Rows from block 7, named by matrix and row number. Rows with one number belong to one channel. Each number is 128 + 24 x the weight over its row's rms, rounded and kept within 0 to 255. All counts start at 0. After the name is the row's rms in percent of the matrix's.
# convs0: first 3x3 conv (model.blocks.7.convs.0.weight, 144x144x3x3), inputs 66-71, a 3x3 kernel for each
# convs1: second 3x3 conv (model.blocks.7.convs.1.weight, 144x144x3x3, transposed), outputs 66-71, a 3x3 kernel for each
convs0.72 105 [113  97 119  83 142  83 135 129 133 115 144 152 155 121  97 120 133 108 114 177 131  95 125 124 142 100  75 102 111 118 149 114 109 139 129 107 127 137 132  64 118 129 122 106 145 151 137  93 102 137 134 137 133 102]
convs1.72 102 [134 155 101  86 153 109 114  97 112 126 138 113 139  95 145 185 115 117 127 108 120 139 140  98 126 151  80 131  96 182  98 131  87 124 124  79  69 109 100 119 113 138 102 134 115 119 149 190 122  80 107 122 122 121]
convs0.73 104 [156 140 106  87 143 110 152  91 133 184 116 144  88 130 108  84 137 121  68 109 143 107 121 139 129 131 117  86  97 121 109 166 144 122 134 153 124  91 152 163  92 118 155  70 173 143 108 133  96  94 108 128 105 165]
convs1.73 103 [166 130 104 138 116 127 121 107 117 140  63  98 111 124 123 109 138 178 111 112 106 118 121 133 107 145 133 124 104 122 139 130  82 134 126 109 150  94 115 154 112 167 202 174 142 117  57 100 121  88 141 122 101 155]
convs0.74 101 [ 96  92 137 132 192 130 147  98 126 136 137 103 113 190 138 159 109 157 121 113  74  71 118 167  99 144 115 162 140 125 145 142 139 133 120 107  82 149 118 115 147  87 100 135 160 111 110  93 123 140 118 105 117  93]
convs1.74 103 [124  74 147 143 133 118 124 154 135 104 122 148 133 122 145 139 156 121 121 129 135 116 127  81 105 111 134 124  59 115 117 112  96 113 151 124 157 121  89  86 126 131 126 122  96 113 152 144 111 113 118 106 135 148]
convs0.75 099 [138 124 128 104 130 138 132  99 136 146 123  88 114 139  94 108 120 146  98 121 151 141 158 145 123 137 153 118 103 121 116 128 134  92 141 112 151 131 131 137 110 114 120 120 100 109 120 151 124 116 151 108 100 125]
convs1.75 104 [118 115 155 118 156 124 121  93 102 146 136 110 115 138 136 114 137 152 120 136  82 128 154 120 145 132 119 142 120 114 128 111 120 148 148 141 124 143 103 124 144 127 135 114 115  96 124 174 130 130 122 135 128 105]
convs0.76 104 [113 138 116 132 160 102 140 120 102  90 128 107 173 106 110 108 127 104 130 133 161 127 140 158 132 128 154  88 123 170 164  94  87 138 158  98 166 158 154 127 126 140 121 173 158 138 114 131 125 127 135  94 141 106]
convs1.76 102 [142  87 172  87 121 125 124 120 125 119 142 103 118  82 137  86  94 123 118 138 133 137 143  96 113 133 142  87 108  79 167 141 106 119  88  96 102 132 120 127 133 118 136 166 135 107 116 145 151 123  93 130 137 108]
convs0.77 104 [144 129 131  76 133 140 115 134 136 131 131  92 156 136 123 119 119 155 133 119 124  88 109 165 124 108 100 113 106  89 153 133 126 125 114 117 132 150  96 160 135 105 134 150 125 132  91 115 151 179 117 121 116 122]
convs1.77 104 [171 171 149 149  73 127 160 100 126 123 122 108 171 118 120  99 105 149 143 108 148 120 123 142 127 146 105 158 154 131 143 126  82 113 123 116 131 126 143 153 104 133 112 141 140 129 120  98 143 131 115 101 128 135]
convs0.78 099 [108 130 127 145 148  99 148 103  99 147 145 151 147 157 123  99 101  79 124 144 121 175  99 127 133 126  97 165 158 137 170 135 152  95 150 118 143 124 149 132 119 121 128 136 105 164 194 147 116 149 127 145 138 102]
convs1.78 092 [106 139 145 119 129 133 140 111 120 110 141 161 139 113  88 120 149  98 155 115 114 144 108 131 143 122 133 150  95 104 123 115  66  96 156 125 118 148 139  94 136 123 122 141 176  53  95 124 109  94 133 103  85 161]
convs0.79 101 [155 114 125 140  88 102 164 137 142 107 163 130 126 137 119 145 137 115 100 140 113 128 126 140 157 141 138 105 171  86 129 135 147 122 101 139  90 133 139 116 107  96 142 102 158 128 113 149 140 125 115 103 124 142]
convs1.79 100 [125 122 106 118 157 123 148 128 132 138 131  84 117 146 128 154 154 127 144  79 164 119 151 110 130  85 128  80  58  93 111 125 125 131 124 136  83 144 104  99 123 101 160 111 145 149 134 100 140 136 136 142 112 113]
convs0.80 102 [139 109 134 110 125 110 114 121 114 126 134 119 129 141 131 103 146 108 114 173  94 131 143 148 145 115 173 131 111 142 150 104  82 127 145 144 101 117 158 114 132 165 147 116 104 124  96 141 139  93  96 138 148 123]
convs1.80 101 [ 97  85 110 100 179 174 122 155 113  55 132 157 134 134  95 137  95 165 149 139 169  90 108 122 135 114 143 147 176 137  92 129 102 106 126 100  90  98 110 180 131 170 118 146 147 106 143 144 114 127 133  75  98 153]
convs0.81 104 [ 93  94 129 125 104 119 112  75  87 153 107 124 137 112 120 135 138 134  90 124 142  87 120 157 117 133 149 151 115 110 132 172 142 132 162 119 132 105 122 116 133  85 105 147 127 116  73 100 143 123 141 151 159 126]
convs1.81 101 [146  93 157 140 102 115 111  89 112 154 110  71 121  90 151 130 112 135 185 103 121 135 137 108 126 109 134 151 117  94 136 121 129 164 115 103 122 123 146 158 122 162 119 129 151  85  94 152 124 126 157  90  85 128]
convs0.82 103 [128 134 147 105 146 134 131 159 104 130 141 136 100  94 117 107 140 158 111 146 153  99 128 104 126 112 120 156 136 107 132 110 170 113 116 136 110 145 157 128 145 139  98 131 129 104  96 112 140 119 125 116 114 121]
convs1.82 107 [125 132 127 124  79 142 142 177 132 149 126 113  83  96 103 129 122 128 150 172 120 104 135 152 130 113 122 139 149 177 107 109 105 146 110 127 124 137 152 134 137 150 108  95  99 137 126 117 182 155  99 109  64 160]
convs0.83 102 [158 153 109 102 127 117  85 118 126  99 123 170  97 124 114  86 140 112 131 170 130 136  87 105 144 121 141 101 127  96 124 133 123 120 130 136 121 159 124 105 126 124 144 133 131 117 117 118 127 162 136 106  85 111]
convs1.83 098 [131 128 176 116 145 125 160 151 166  88 107 122 152 130 137  91  91 172 163 172 123 101  83 116  73 126 115 122 148 118 126 106 118 142 129 140  87  94 148 107 122 150 110  95 132 110  77 120 143 163 175 133 132 135]
convs0.84 099 [ 74 144  89 127 175 110 125 109 154 127 108 147 117 203 123 155 135 108 128 181  82  93 105 112  86 136 161 148 137 122 141 167  89 144 156 109 154 178 146 150 143 124 109 107 111 106 113 116 112 118 122 139  94 146]
convs1.84 100 [132 142 114 142 155 154 110 102 124 105 116 119 140 154 107 116 145  92  96  88 122 142 109 110  91 122 107 116 113 122 131 126 118 134 133 116 120  78  91 132 106  97 154 113 137  99 161 132 134  82 159 109 118 130]
convs0.85 096 [120 114 118 140 113 140 124 144 146 131 130 129 127 108 147 121 148 141  91 114 115 103 131 138 105 174 138 149 193 114 132 112 126 103 121 149 123 128 110 146 123 115 112 154 159 133 158 107 144 143 121 122 107 137]
convs1.85 096 [126 145 172 115  99 165 113 107 138 159 125 119 116 108 132 180 135 116 174 121  96 134 145 133 131  88 119 104 155 143 127 129 142 120 126 162 179 147 124 126  98 143 107 111 127 136 128 154 168 170 133 102 125 191]
convs0.86 101 [113 119 143  92 135 135 102  95 128 145 132 134 106 110 164 173 112 132 147 147 115 145 154 140 137 130 119 160 120 105 122 111 153 104 148 141 140 136 140 103 156 133 160 121 140 120 128 146 109  68 107 124 143 132]
convs1.86 099 [151  77 138  93  99 138 123 111 116 118 142  97 142 125 138  98 133  80 148 102 129 144 126 173 114 125 100 162  98  98 165 112 137 118 141  97 139  99 153 111 120 105 122 110 129 126  93 139 143 135 135 156  72 108]
convs0.87 107 [ 70 114 128 122 145 120 130 123 124 119 121 109 107 124 143 127 122 151  77 139 129 126 108 108 144 158 117  93 143 101 132 100 123  80 145 122 167 156 169  77 159 120  92 161 126 136 114 163 101 112 125 154 102 146]
convs1.87 100 [144 113 157 104 107 146 139  93 103  97 130 147  97 141  82  70  95 113 156 121 104 136 163 162 160 144 157 145 143 139 136  74  94  95 114 123 149 124 135 169 150 110 141 130 126 168 170 103 145  96 140 116 131 147]
convs0.88 100 [105 143 121 107 142 101 133 111 112 146 193 118 106 120 143 134 126 123 153  99 124 147 145 143 135 147 108 151 147 140  88 164  93 110 122 128 142 138 175 111 139 105 141 120 104 113  79 106 104 155 122 142 120 112]
convs1.88 100 [138 116  94 136 144 160 151 127  94 147 157 135 116 145 137  96 137 123 108 164 164 143 116 140  83 150 130 108 152 127 155 111 129 134 106 149 157 113 139 132 132 151 111 143 149 112 125 168 175 100 122 152 118 124]
convs0.89 105 [102 115  93 137 123 115 121 109 111 139 108 125 125 111 128 103 142 121 105  98 162 100 128 112 112 158 148 138 141 128 105 144 120 129 101 134 122 101  91  97 130 122 125 108 113 153 141 150 123 135 132 105 135 162]
convs1.89 094 [115 126 150 132 133 146 128 155 102 120 156 150 116 113 118  74  95  87 153 131 104 140 107 107  97 162 108 118 107 130 106 166 142  86  85 132 138 124  77 151 131 120  69 112  80 150 181  73 116 107 137  83 146 138]
convs0.90 100 [161 123 141 148  86  97 153 118  80 105  89 113 154  86 158 113  97 129 116 121 173  96 104 105 145  92 165  93 100 132 131  97 101 102  95 181  78 146 139 132 107 120 127 131 119 151 123 100 131 114  80 109  97  97]
convs1.90 106 [128 155 121 173 128 133  94 130 124 142  90 129 128 132 173 109 128 127  88 129 126 112 116 160 168 151 115 146 128 111  89 117 140 110 179 146 105 106  91 125 106 120 129  89 121  95 130  94  73 105 136 144 169  96]
convs0.91 096 [137 143 102 114 115 154  85 135 133 128 110 104 108 117 132  91 147 160  96 146  97 140 121 132 100  63  97 116 108 131  98 110 127 109 131 163  81 102  95 125  94 130 145 102 114 119 107 143 121 119 128 131 147 101]
convs1.91 100 [131 135 100 118 106  48  95 146 125 149 140 135 141 117 108 106 105 110 105 118 126 149 163 148 122 115 114 154 183 121 176 109 147 133 119 110 126 161 143  92 124 152 128 109 128 156 188 138 137  87 120 134 160 135]
convs0.92 098 [142  89 119 112 132  69 151 155  78 138 171 142 161  91  85 107 139 162 152 161 141  98 106 137 158  94 116 103 126  99 132 138 172  85 137 143 130 144 138 105 101 129 133 121 133 193 119 135 117 146 126 143 167  95]
convs1.92 098 [140 143 157  88  98  93 142 105 127 140 107  96 120 106 135 135 146  67 145  95 113 162 118  87 141 136 167 116 123 123 149 128  89 126 141  68 110  93 121 126 152 150 120 121 113 137 128 135 135 110 142  83 125  73]
convs0.93 098 [100 117 117  86 156 128 128 127 113 147 164 102  98 155 104  80 188 107 144 112 148 151 142 132 132 122 134 131 131 133 118  94 115 104 109 164 132  87 117 108 149  92 137 113 144 125 159 149 138 110 144 120 144  90]
convs1.93 104 [139  85 118  72 134 124 133 166  97 140 106 102 139  78 128  96 137 147  95 121 130 104 151 174 147 136 136 128 142 114 147  98 134 162 145 147 120 137 111 131 141 166 164 118 141 105 129 123 105 101 141 108 119 147]
convs0.94 096 [158 166 136 106 153 142 150 115 111 135 110  98  83 173 106 151 154 118 116 107  69  86 111 122 139 108 154 100  81 113 141 111  89 120 120 107 140 131 126  75 129 121  98 115 108 127 111 134 124 115 135 143 132 115]
convs1.94 099 [102 141 146 151 180  89 135 124 133 180 105 121 133 152  97 109 105 161 107 106 134 143 157 119 112  93 122  86 112 113 106 108 158  89 120  72  94 168 101  70 109 157 143  67  83 117 163 142 131 141 103 134  91 130]
convs0.95 099 [138 162 159 105 170 120 106 151 140 147 126  85 127 146 112 149 183  99 140 123 142 153 118 101 152  99 117 135 143  98 121 122  89 158 144 120  81 104  94 152 125  93 164 147 127  94 183  88 159 104  81 148 166 175]
convs1.95 094 [ 69 120 138 120 126 106 115 126 142 133 144 112 133 111 118 134 118 108 185 121 152 121 105 156 153  99 157 147  93 138 183 154 138 106 101 118 150 150 142 135 141 148 104 119 134 115 124 126 108 127 137 151  74  86]
convs0.96 104 [126  99 123 125 114 116 112 130 101  78 132 144 158 170 115 124  79 138 130  85 114 153 163 148 151 123 136 121 133  93  95 129 119 124 115 123 102 167 118 121 130 157  71 184 129 134 132 126 163 143 139 122 113  94]
convs1.96 110 [106 141  59 115 108 120 166 134 125  94  92 108 128 103 147 152 106 129 133 182 150 135 162 125 103 125 165 150 161  88 117 112  97 139 157 141 101  91 141  95 175 162 174 128 149  91 123 111 159 110 129 119 124  80]
convs0.97 102 [169  98 132 147 147 106 138 126 155 122 108 146 103 115 135 141  83 142 122 102 159 152  97 127 127 108 119 179 159  96 126 132 143 118 169 139 139 124 108 133 152 118 107 111 159 138 112 107 121 146 121 125 157 141]
convs1.97 104 [120 141 178 169 147 119 141 119 149 125 141 148 101 106 139 147  90 122 134  89  99 120 103  88  85  87 122 111 142  99 102  83 112 152 155 151 169 145  98 110 146 136 116 142 166 105 152 163  96 139 104 118  70 158]
convs0.98 097 [142 123 106 139 136 158 110 116 137 129 120 122 117 119 142 112 149 136 103 125  74 139 102 171  93 114 111 133 140 146 103 115 123 104 174 136 106  99 113 166 154 137 138 134 158 127 151 139 105 149  68 132 108 121]
convs1.98 101 [100 129 126 138 107  89 123 130 105 148 120 104 117  93 149 139 166 158 102 150 132 121 108 121 136 115 113 134 111 102 114 102  82 118 142  53 152 130 150 148 114 106  83 153 116 101 113 124 144 149 171 135 151 154]
convs0.99 103 [129 125 158 110 126 115 137 101 115 184 109  96 143 168 170 148 145 110 136 113 127 107 122 122 124  99 114 149 157 111 170 138 149 128 145 128 124 114 136 114 175  94 107 152 159 142 180 118 116 126 112 118 146 142]
convs1.99 096 [145 118 150 105 140 119 137 107 134 131 126  85 124 109 146 156 131 126 117  75 118 148 134 106 106 123 153  89 100 119 115 114 109 124 143 150  73 122 133  98 145 155 155 128 131 151  92 117 129 116 120 151  62 136]
convs0.100 095 [108 126 143 152 150 144 103 110 141 120 161 162 137 118 126 120 135 166 114 145 137 144 149 104 164 150 131  93  67  99 117 124 138  91 104  92 106 153 136 146 157 146  80  92 141 137 125 114 145 111 141 118 149 149]
convs1.100 103 [176 125 133  95 101 140 142 132 105 122 143 105 121 112 148 142 154 122 119 148 120 147 105 111 126 161 115 103  93 119 127 111 139 138  95 141 140 121 130 114 112 104 135 159 131 139  94 111 148 142 126 116 117 116]
convs0.101 106 [125 130 123 114 114 136 141 130 143 166 129 153 119 113 116 127 138 105 159 155 158 138 129  85  95 111 129 115  84 142 115 109 132  91 144 106  90  88 139 123  96 125 139 116  77 158 122 158 144  87 128 139  93 138]
convs1.101 113 [141 135 114 108 104  70 127 127 146 140 111 121 119  87 130 111 156 170 134 102  90 112  83  97 114 136 126 109 129 137 140  88  97 104 113 149  97  78 104 113  93 149 192 101 130 151 101 104 124  79 139 128 120 156]
convs0.102 099 [121 141 125 122 114 161 104 129  91 147 151 138 126 106 144 160 125 156 118 126  98 112 102 104 110 142  96 146  82 126 138  98 157  96  96 160  94 137  92 117 106 108 140 138  93 133 102 140 114 110 134 147  58 131]
convs1.102 100 [165 158 133 121  96 114 113 172 107 144 128 131 107 180 111 118 105 108 146  97 111 137 148 137 124 158  80 137 118 114 141  87 113 147 155 134 161 107 168 103 146 143 152 130 135 129 100 176 188 113 151 191  95 102]
convs0.103 103 [149 121 152 145 116 130 115 120  83 138 156 146  92 124 119  92 140 149 112 147  66 126  76 145 168 108 156 129 101  71 113 148 131  72 125 148  89 132  92 108 113 135  98 180 167 113  96 165 135 172 156 123 163 130]
convs1.103 102 [146 174 134 146 103 129 136 114 138 136  94 150 117  78 154 152 121  98 132 101 108  97 111 164 124  89 124 122 176 158  90  95 138 123 161 124 148 161 109  77 114 151 112 147 120  74  99 104 183 131 133 153 125 148]
convs0.104 102 [166 131 187 141 126 118  62  87 115  99  98 125 148 128 138  83 106 101 101 158 137 142 176  87 162  90 132 119 135 175 125 118 145 108 103 164 116 133  96 118 117 126 179 129 146 133 142 141 124 122  82 115 115 175]
convs1.104 095 [185 153  75 117 126 125 121 141  91 166 101 107 135 152 104 127 186 150 157 130  76  95 138 143 136 140 100 143  78 117 109 158 131  96 139 109 131 127 127 117 130  97 111 102 115 125  73  88 108 102 120 146 152 108]
convs0.105 097 [152  89 135 116 130 161 116 111 131 111  87 126 138 143 144 157 120  92 152 122 151 100 154 163 181 146 114 113  89 129  83 182 149 155 135 154 148  96 119 141 126 136 116 147 117 139 152 116 175  96 136 127  89 142]
convs1.105 099 [ 92  85 140 157 119 145  75 134 110 138 105 133 174 154 153 113 133 160 124  96 116 112 128 160  59 112 135 146 120 115 137 135 134 121 171 122 161 154 181 147 102 148 127 147 118 130 120 135  77  84 111 119 122 137]
convs0.106 096 [129 112 108 113  88 153 146  93 132 135 126  94 181 129 123 117 191 143 133 142 156 136  65 136 125 138  94 116 102 151 142 133 133 163 126 109 126 135 122 145 115 104 114 189 101 142 135 179 125  95 113 168 151 131]
convs1.106 098 [131 122  95 138  79  85 161 178  91 149  81 126 145 132 100 105 109 167 112  87 140 145 130 122 139 179 133 134 126 122 150  88 136 147 143 113 136 111 125 185 161 152  78 141 121 149 123 115 115 117 142 132 115  97]
convs0.107 105 [117 127  97  98  90 107 146 137 126 132 122 101 116 124 114 113 140 141 134 136 148  90 133 108 108  74 117 152  88  84 157 136 144 137 119  92 109 159 115 106 159 134 145 124  88 149 136  93 165 128 141 147 135  77]
convs1.107 101 [114 134 125 110 134 134 151 116 143  82 133 123 145 143 149 197 154 117  80  76 120 122 121 124 135 153 109 140 127 116 128 117 131 147  99 142 121 114 143 157 136  96 147 123 147 145 114  79 127 144 115 132 102 128]
convs0.108 103 [ 83 140 121 123 112 141  89  89 134  99 135 113  91 143  77 117 122 103  99 118 116 154 132 126 148 125 133 130  97  92 141 161 127 123 101 130  87 104 170 120 132 139 121  97 119 104  96 172 129 119 117 138 178 152]
convs1.108 100 [ 87  83 100 126 129 120 134 109  86 135 114 135 170 151 154 157 154 106  95 144 124  96 113  63 109 133  88  91 114 117 101 111  97 129 120 106 104 120 117  98 138 150 123 152 145 112 113 109 104 135 109 121  86  59]
convs0.109 097 [ 57 106 141 124 148 109 142 121 125 140 144 102 119 105 150 101 138 117 116 125  85 131 142 150 131 152 144 138 109  66 129 111 110 108 113 126 156 108 142 107 143 117  81 134 130  98 117 139 131 154 132 118 162  86]
convs1.109 096 [128 161 131 137 135 134 117 126 103  78 122 151  93 134 101 123 129 123 167  83  98 139 115  83  94 120 120 113 145 110 111 128 117  89 119  67 105 130 149 139 158 118 144 113 142 157 150  98 154 161  99 142 154 116]
convs0.110 101 [142 124 118 113 113 158 129 147 128 103 175  89 135 145 189 151  95  96 130  90 109 128 110 117 134 124 120 132 125 137 118 149 130  85  46 143 109 114 119 124 113 180  99 133  95 151 133 165 110 121 120 106 126 109]
convs1.110 093 [134 164 126 169 164 138 123 122 140 166 148 109 109 117 147  68 146 119 135 154 125 126  95 143 102 111 142 117 134 130  71 135 171 100 137 160  86 107 116 131  71 118  99  93 105 110 133 133 179 153  61 152 121 152]
convs0.111 100 [163 123 146 144  93  79 129 142  84 129 106  73 101  83 116 145 137 141  91 160 167 107 152 145 119 138  90  91 145 120 125 188 114 144 128 102 133 118 148 144 141 105 130 115  99 119 154 163 141 135 164 103 145 143]
convs1.111 097 [108 137 144  92 143 134 167 171  70 133 112 151 112  94 181 149 121 114 157 148 152  98 163 156  88 107 166 142 121 164 139 135 146 117 108 160 119  87  75  82 137 152 116 153 123 129 115  92 154 134 127 116 129 139]
convs0.112 097 [ 98 141 116 116 137 168  74 141 135 146 119 113 132 128  58  99 119 118 121 169 136 151 125 121 101  95 120 144 108 101  92 118 130 136 126  88 105 154  74 180 122 100 136 125 108 134 136 142 125 122  68 145 111 109]
convs1.112 093 [102 161 122 122 112 124 126 131 146 191 123 143 142 106 147 144 134 116 138 126  94 148 103 115 127 103 116 141 135 122 137 140  98 109 104 127 108 130 148  75 132 139 139 139  93 165 150 110  94 119  88 125 135 132]
convs0.113 099 [155  45 135  66 132 129  51  97  84 143 134 111 116 107 133 118 181 123  97 157 123 100 107 110 118 116  77 144 143 123 121 118 100 128 116 128  78 106 108  98  82 116 173 128  78 156 162 102 146 153 130  91 129 171]
convs1.113 101 [139 153 111 153 161 130 128 111 143 140 181  76 127 107 111 103  82 118 107  61  85 147 107 146 129  65 102 124 123  75 130  74 100 158 100  87 123 126 153 133 150 106 122  89 134 152 121 122 154 123 135 154 142  83]
convs0.114 104 [160 140 109 103  96 111 128 133 130 106 138 142 173 106 119 143  80 116 162  82 127 124 123 120 141  73 154 172 136  85 151 118  80 132 122 128 142 117  88 136 130  76  98 129 141 101  79 125 123 121 144 125 145  92]
convs1.114 102 [152 152 178 118 141  92 117 137 118 110 112 131  97 151 109 182 107 135 134  91  93 106 128 107 101 131 113  88 145 110 120  77 142 144 128 130 153 141 106 105 108 139  76 119 118 101 113 113 128 148 154 112 137 117]
convs0.115 094 [133 152 138 120 186 155  75 116  93 130  91 134 137 139 125 128 117 132 135 168 143 114 132 122 170 132 143 104 139  66 118 103 132 133 103  88 112 107 153 118  66 112 138 130 113 125 120 149 126 157 129 132 112 181]
convs1.115 096 [147 117 127 137 171 151 108 105 130 161 115 125 114 137 133  97  83 102  90  80  96 134 173 156 128 133 111 152 157 141  73 123 131 155 153 144 135 133  90 116 117 151 140 104 143 123 129 111 108 120  88 110 161 145]
convs0.116 101 [118 142 131 131 122 140 122 117 125 107 133 128 175 169 140 106 148 115 150 110 164 134 143 108 163 113 125 124  93 160 133 131 151 109 119 175 126 119  90 116  79 141 101 151 131 134 141 120 156 106 136 123 148 150]
convs1.116 102 [135 167 108 111 113 145 142 134  97 107 107 148 156 130 118 133 117  83  89  93 130 122 116 123 141 144 144  87 126 147 119 160 155 128 159 110 113 124 110  89 116 142 117 145 147 136 138 136 148 141 157  84  99 143]
convs0.117 101 [167  86  58 124 128 144 153 135 124 120 129 113 185 116 107 162 123 147 127 113 146 106 137  98 139 109  94 122 147 115 114 115 129  92 121 113 107 114  99 125 162 100  97 101  85 120 126 162 129 157 118 108 123 175]
convs1.117 104 [115 121 122 125 119 128 132  87  96 133 141 154  96 102 124  91 118 134  91 149 136  71  91 131 172  95 102 129 135 108 109 116 127 174 120 137 164 109 111 128 122  96 163 126 125 162 122 164 131 151 155 155 112 105]
convs0.118 098 [145 124 115 121 129 143 161 166 137 152  88 106 154 157  89 150 156  94 201 132 121  80 136 171 144  96 144 123  98 124 134  94 110 159 141 129 127 107 118  91  98 126 136  93  98 129 140 105 122 142  72 140 168  72]
convs1.118 096 [142 132 102 107 106 144 100 147 123 142 108 154 104 133 152 105 105  96 150 109 123 157  99  74 155 127 143 106 122 119  97 147  94  77 164 133 115 123 127 116 148 108  48  82 109 114 122 128 111 122  79 142 124 130]
convs0.119 099 [111 116 124 124  80 109 167  56 105 111 122 129 126 154 145 125 135 111 135 140 107 128 136 135 161 145 170 132 177 101 187 154  99 132 169 117 120  91 144 121 118 119 123 109 135 155 113  86 140  99 103 120 137 100]
convs1.119 098 [ 75 128 144 120 121  88 118  86 116  73  86  54 123 148 125 118  97 106 142 152 112 150 101  93 143 127 128 151 175 106 130 116  94 139 131 143 116 108 114 131 119 165 139 133 127 148 105 114 117 146 131 106  94 134]
convs0.120 098 [137 100 125 124 116 137 118 120 146 102 138 138 143 146 114 116 150 126  95 113 149 113 132 134 114 121  94 145 158 140 156 135 123 166 151 127 139 119 103 125 165 118 146 116  92 123 143 131 130 100 125 107 105 135]
convs1.120 102 [107 110 118  89 144 118 128 174 134 116 133  92  96 128 147 109 143 136 100 148 126 121 130 144 116 146 137 158 151 109 120 160  90 136 143 108 152  97 119 129 123 135 182 157 135 142  89 134  92 104 145 135  83 110]
convs0.121 097 [145 116 116 149 124 121 145 120 133 109 116 119  99 159 134 111 143 149 107 117  95 113 198 109 121 150 100 158 134 155 128 142  84 136 113 140 105 149  99  94 142 149 143 110 139 158 155 154  81  75 131 142 127 155]
convs1.121 095 [146 162 114 157 163 120 112 117 119 108 114 120 125 147 149 103 136 122 140 137 107 110 167  98 132 158 129 121 138 142  91 111  98 121 111 141 117 123  97 124 100  92 158 168  67 126 155  85 141 166 110 119 133 130]
convs0.122 097 [112 165 126 145 146 117 132 125 107 136 144 148  97 125  70 127 119 150 148  88 121 134 128  95 153 141 119 133 131 139 148 135 117 145 113 122 125 154 128 125 158 107 143 147 150 139 130 139 133 138 142 128  94  67]
convs1.122 098 [ 74  71 124 120 111 129 118 122 140  85 118 130 118  93 126 122 116  84 134 129 126 117  94  91 141 112 147  93  99 172 107  89 131  58 148 148 136 105  98 143  84 129  89 108  69  99  62 123 149  96 120  79 116  85]
convs0.123 100 [131 102 121 148 125 113  76  96 100 145 167 129 139 100 129 108 135 146 143  86  84 142 122 141 120  58  90 174 146 113 135 116 184 133  96 173 151 143 111 141 162 109 134 134  91 146 127  92  86 189 109 125  97 155]
convs1.123 099 [130  95  96 103 165 132 167 126 162 115 150 100  80 105 149  98 119 112 139  99 115 110 164 125 121 137  93  92 103  94 102 135 114 125 123 119 127 116  88 108 107 144 145 139  86 104 123 149 100 130 123 154 112 119]
convs0.124 097 [122 134 114  96 142 158 125 184 165 125 133 118 123 133 136 143 135 109 143 150 150 137 146 153 127 156 140 159 118  99 182 129  88 153 147 135 113 136  87 150 108 106 115 140 131 136 177 116 132 115 112 105 131 123]
convs1.124 098 [139 149 193 135 107 153 143 143 131 149 132 156 143 105 115 169 121 109 143 129 138 177 125 111 109 118 144  87 137 100 146  65  96 138 119  99 167 146 135 131 110 129 143 146 153 144 161 174 142 145 149 110 129 100]
convs0.125 103 [121 134 152 125 160 155  99  96  95 119 168 152  95 100 148 108 114 141 137 117 133 103 177 148  91 106 137 114 121 162 158 160 142 137 132 129 146  93 131 111  85  90 112 155 127 127 148 129 120 130 102 113 140 150]
convs1.125 104 [109 125 127 114  63 112 164 136 127 150 107  67 113 124 130  70 176 138  93  91 161 143 133 127 125 164 133 110 116  94 121 109 115 127  93  93  97  92 119 110 101 128 102 132 124 122 146 137 126 102 160 133  94  95]
convs0.126 103 [114 126 122 100 144 140 168 158 153 107  76 161 107  87  83 117 151 109 152 124  75 112 147 104 147 118 108 113 137 106 117  97 102 139 113  97 151 165 170 141 128 142 123 146 151 136 110 112 148  83  71 139 120 108]
convs1.126 104 [121 171 140 159 129 156 156 140 109 168 122 109  93 107 127  90 124 113 159 146 105 133 117 101 126 142 107 169 151 133 120 113 127 129  61 130 147 148 113 122 121 120 103 122 144 127 143  81 132 103 146 140 117 132]
convs0.127 104 [123 157  95 117 162 144 124 137  87  92 127 134 117 131  88 111 126 177 106 148  95 118 110 172  95 138  80 139 150 134 119 150 101 127 168  82 110 130  88 180 140 110 117 127 117 108 112 145 149 128  70 130 149 117]
convs1.127 100 [159 141 140 129 133 143 144  57  61 140 139 126 155 101 108 163 100 159  96 103  93 119 100  79 123  91  91 131  99 160 107  81 133 112 118 124 134 152 131  95 145 115 127 136 168 122 140 124  99 109 129 115 103 125]
convs0.128 103 [ 78 149 143  98 140  98 129 127 115 131 133  93 138 124 108 139  90 164 132 116 139 104 123 142 133 162 121 137 165 113  99 108 127 158 120 145 108 125 122 139 149 150 100 174 149  92 106 159 140 129  28 128 148 123]
convs1.128 098 [ 85 122 149  95  81 123 146 129 133 168 123 100 133  78 116 146  95 145 109 152 119 136 116 129  96 112 131 126 128 133  97 143  98 169 132 120 150 138 132 116  98  95 160 142 142  91  83 150  74 110 100 111 115 138]
convs0.129 101 [173 154 102 136 132 120 122 136  72 144 147 123 119 158 136  97  90 145 117 117 126 128 147  90 161 121 100 120 132 114  89 102 114  64 123 133 118 128 117 144 136  90 159  93 162 101 124 130 160 106 134 149 134 125]
convs1.129 105 [104 152 117 122 137 140 137 148 140 118  77 100  83 107 146 191 182 139  96 121 179  95 155 122 111  89 158 114 101 145 137 118 150 117 109 128 157 116 121 110 109 139 150  99 151 134 111 147 115 104 129 124 135 112]
convs0.130 102 [143 155 130 125 129 141 116 126 141 130 108 152 119 135 133  99 159 160 109 121  80  98 134 110  93 116 122 110 129 174 124 101 131 128  83 127 194 145 118 154 130 112  96  99 163 158 136 159 112 153  54 136 122  92]
convs1.130 099 [ 88 133 126 101 144 154 119 174 197 149 142 124 119 187 109 115 122 116  95 177 151 151  86 122 133 111  93  83  76 109 119 167 113 117 146 140 137 154 130 104 143 129  96 104 149 106 149 115 108 103 101 142 120 141]
convs0.131 100 [122 114 125 142 106 129  81 131 108 141 155 126 111 136 136  97 100 106 119 109 134 110 151 158 131 137 134 129 135  83 110 132 111 131 112 118 126  97 132 124 113  99 126 123  99 178 132 167 145 117 111 138 140 107]
convs1.131 101 [123 115 106 110 112 161 166 155 137  93  86 131 102  58 122 164 158 136  42 105 144 140 103 134 150 118 114 162 181 109 103 157 152 143 138 131  99 131 141  83 110 143 107 158 145 184 155 182 115 129 122 140 126 112]
convs0.132 097 [110 143 126 110 129 144 109 167 139 164 190  71  89 122 157 167 149 101 128 102 108 122 135 132 113  89 104 183 135 113 178 119 144 152 106 139 118 142 113  97  87  70 134 151  61 113 144 115 138 132 167  95 115 139]
convs1.132 096 [155 158 122 109 144 131  73 133  94 144 139  92 109 133 108 146 140 135 144 116 157  88 147 127 166 148 138 174 124 185 139 138 122 126 131 125 116  97 101 135 146 165 158 173 118 158 169 111  92 152 122 147 113 113]
convs0.133 097 [105 117  84 100  95  91 135 107 109 159 124 133 146 130 170 115 134 182  66 104 154 121 141 134 155 119 133 105 151 105 109 140  78 164 155 163 122 105 102 171 115  91 150 143 128 103 142  86 133 140 151 106 167  65]
convs1.133 104 [118 140 100 170 146 112 138 136  75 132  69 119  91 124  98  96 103 134 111 107 127 104 145 141 132 133 153  82 127 132 106 142 110 119 158  79  99  89 115 109 103 115 131 160 130 155 176 122 111 143 172  68 140 144]